Weights of a small image deblurring model.
Model: 48-pixel images, arch unet, activation silu, widths [64, 128, 256, 256].
Rows from block 5 of a small image deblurring model, named by matrix and row number. Each number is 128 + 32 x the weight over its row's rms, rounded and kept within 0 to 255. All counts start at 0.
Before each channel's rows are labels from the 100 images, of 14976, where the channel reaches its highest value: "responds to" is what is common among them. Only what is clearly more common there than usual is listed. The data: larger renderings of crowded toy scenes.
# convs0: first 3x3 conv (model.decb.0.0.convs.0.weight, 256x512x3x3, each kernel summed), inputs 320-383

responds to: airplane
convs0.137 [126 126  56  47 126 117  86 121 124 122  60 100 123 165  87 169 187  63 183 208 173 120 123 129  66  44 136 151 127 133  94 108 124 108 121 137 188 110  95  87 146 122  94 183 109 186 101 105 111 115 134 133 126 131 104 111 111 134 136 148 148 191 157 125]

responds to: light from behind the camera; tree
convs0.107 [131 149   0 133 153  83 155 134 127 131 128 157 147 165  74 149 140  47 214  97 118 147 141 127 204 148 148 155 134 160 255 130 134 132 108 127  28 139  53  73 158 112  59  97 145 147 118 201 177 143 212 144 168 110 121 141 161 125 196 123  76  58  69  75]

responds to: count: two
convs0.169 [154 135 126 111 135 124 163 149 111 145 134 161 140 121 138 102 136 133 121 118  87 155 132 116 106 122 109  93 135 125 122 122 145 138 147 156 130 135 111 166 135 150 152 174 136 127  94 126 126 148 104 135 129 139  94 133 143 127 138 174 145 119 114 165]

responds to: count: two
convs0.220 [152 140 133 134 151 117 138 178 124 150 133 141 173 112 122 122  99 149 126 122 116 131 143 127 122 128 156 126 149 134 104 128 152 123 141 107 154 139 129 112 155 142 127 143 146  98 125 148 130 132 122 166 100 131 138 132 140 168 148 151 152 155 139 138]

responds to: count: two
convs0.221 [141 161 125 102 149 145 178 141 107 141  74 139 160  57 131 190 161 148 111 137  95 134 131 115 239  88 114 143 134 142 255 149 146 140  91  65  97 140 117 116 156 130 217  91 155  71 113 183 172 131  79 142 129 118 156 134 149 160 138 137 128  36 124 109]

responds to: airplane
convs0.150 [121 138 165  87 130 114 117  82 130 120 148 118 133 150 195 108 130 175 242 122 132 123 121 157  80 135 142 118 112 138  55 131 123 140  64 133  69 116 157 158 156 142  54 194 127 117 114 111 102 123   0 111  53 119 138 120 136 149 145 100 120 106  95  99]

responds to: count: two
convs0.222 [163 141 170 171 139 131  80 130 145 137 121 119 146  57 100 148 159 126  80  85  76 141 128 104 107 130 123 120 156 156 164 117 132 144 191 160 130 130 138 112 164 148  87 160 123 115 145 133 199 134 103 135 159 147 115 134 139 136 142 140 168 152  87 146]

responds to: count: two
convs0.207 [109  99 132  86 101  95 141 100  69 117 109  72 103  74 165  93  97 101 124 160 161 106 114  85  84 179 110  96 108  90  79  99 120 105  74  79 152  99 101 110  96  88 147 159 111  96  92  92 123 107 167 107 156 133 115 112  96 116 130 105 114 140 102  98]

responds to: ladder
convs0.187 [154 137 187 197 152 121 149 178  86 146 206 150 207  16 160  97 136 128 145 189 159 145 117 191  28 128 148  92 130 151 113 167 141 140 116 161 170 147 193 198 164 167  95 164 146  58 137 127 105 155 128 144  56 154  76 144 157 101 144  79 131  94 116 152]

responds to: ladder
convs0.45 [155 127 236 174 147  95  61 146  48 142 226  93 209  38 176 128 104 140 178 179   0 150 132 109  95  68 131 214 152 146  90 139 142 150  77  87 172 132 225 112 152 183  88 130 140  73 110 175  91 159  31 140   3 141  89 142 141  79 146 106 129  65  67 155]

responds to: its colour: white
convs0.5 [128 142 175 149 148  95 177 156 165 129 157  94 107 116 159 184  93 163 101  29 188 128 123 129 116  82 177  92 136 136 154 125 127 135 166 202 133 146 181 153 125 135 226  81 131  76 138 158 142 132 147 155 155 145  74 107 128 117  98 255 122 110 158 150]

responds to: ladder
convs0.78 [172 161 107 144 157 116  99 195 165 153 255 141 188 108 127 183 144  56  94  71 186 136 141 102  97 143 127 112 146 149  64 130 153 154 128 193 161 156 113 153 178 180 104 129 145 103 119 138 126 153 126 152 146 195 100 112 150 120  68 144 147 141 147 168]

responds to: light from behind the camera; barrel
convs0.197 [121 141  83  38 143  86 131 143 130 125 153 117 138 194 125  97  99 142  65 102  70 122 118 130  81  41 107 144 140 110 144 143 126 130  93 132  89 127  86 213 132 146  82 134 129  83 181 151 146 128 198 122  60  71  43 120 133  89  53 179 111 127 149 101]

responds to: count: two
convs0.17 [162 149 102  84 146 134 121  77 121 145  88 114 133 184 163 154 131  94 178 149 151 145 143 117 147 107 113 140 136 150 197 144 151 149 120 113 179 155  94 113 171 155  89 107 145 116 162 187 206 141 143 143 173 134 126 138 159 143  73 181 169 115 156 148]

responds to: count: two
convs0.54 [124 136 145 155 115 165 172 139 121 116 167 146 169 109 111 131 130 217 126 187  46 128 118 152 151 145 141 109 113 125 123 127 119 120 166 143 128 122 136 181 114 154 174 175 120 134 103 118 148 126 210 109 160 159 170 117 127 178 110 166 139 152 136 112]

responds to: count: two
convs0.104 [151 164 140 115 163 124 102 120 131 144  81 142 119 165  47 150 177 129 216 124 165 149 143 164 123 118 133  97 137 166 150 167 145 166 168 160 166 159 173 107 181 163 147  35 146 163 154 146 144 150 116 135 171 145 101 144 158 137  95 106 153 117 110 165]

responds to: umbrella; its colour: white
convs0.1 [157 146   0   0 151 135  65 155 159 148  81 121  98 170 102 140 124   0  93 124 164 137 138 133 168 144  82 129 162 121 191 129 148 114 105  75 123 128  62  61 129 124 176 144 152  90 139 147 172 142  94 161 158  74 145 141 133 143 133 161 176 189  64  70]

responds to: count: two
convs0.81 [147 136 114 101 133 129  75 142 142 131 122 137 148 108 104 118 165  93 118 146  99 133 132 128 147 121 137 129 138 155 170 133 134 137  93 130 111 130 141 137 138 137 139 155 136 152 129 137 169 137 134 120 117 126  89 122 137 136 144 123 169 117 123 121]

responds to: count: two
convs0.61 [135 144 169 118 147 146 171 119 135 146 142 119 106 130 224 150  67 189  25  77   1 118 141 139  41  75 108 113 153 119 212 151 143 114 187 113 102 158  67 135  95 115  30 155 145  72 149 159 222 125   0 134 166  68  99 110 150  70 142 141 153  18 148 103]

responds to: count: two
convs0.72 [159 138 170 115 147 191 142 101 142 157 116 110 166 137 238 117  67 133  36 158 110 139 148 144  55 175 105 114 140 135 150 149 146 162 118 137 120 163  94 147 139 150  71 151 160  91 188 170 230 142 153 165 133 148 138 170 150  93  51 137 103  98 196 171]

responds to: count: two
convs0.47 [144 131 154  98 136 121 155 142 113 146 138 132 117 117 119  91  94 132  99 119 109 126 126 156 144 150 125 135 142 128 100 135 155 145 137 159 111 127 132 128 126 134 115 120 138 117 123  90 113 145 113 139 110 113 134 141 150 156 143 148 124 112 133 108]

responds to: white object; mug; its colour: white
convs0.190 [145 139  52  43 150 155  52 208 130 143 130 121 133 128 136 156  83  65 210  97 122 130 131 113 151  43 137 107 151 138 177 149 139 143  60 144 138 135  70 125 116 152 119  91 145  57 153 166 138 129 148 137 219 119 157 137 137 108 166  53  95 139 191 137]

responds to: ladder
convs0.143 [142 148 206 131 160 164  64 150 100 146 255 128 164  90 150  92  77 128 134  87   5 138 147 102  53 182 119 191 145 152   1 167 146 150  68 123 193 153 204 252 126 189  46 109 145  78 129 121  95 154 132 144  93 159  96 131 148  94 137 118 135  52  45 145]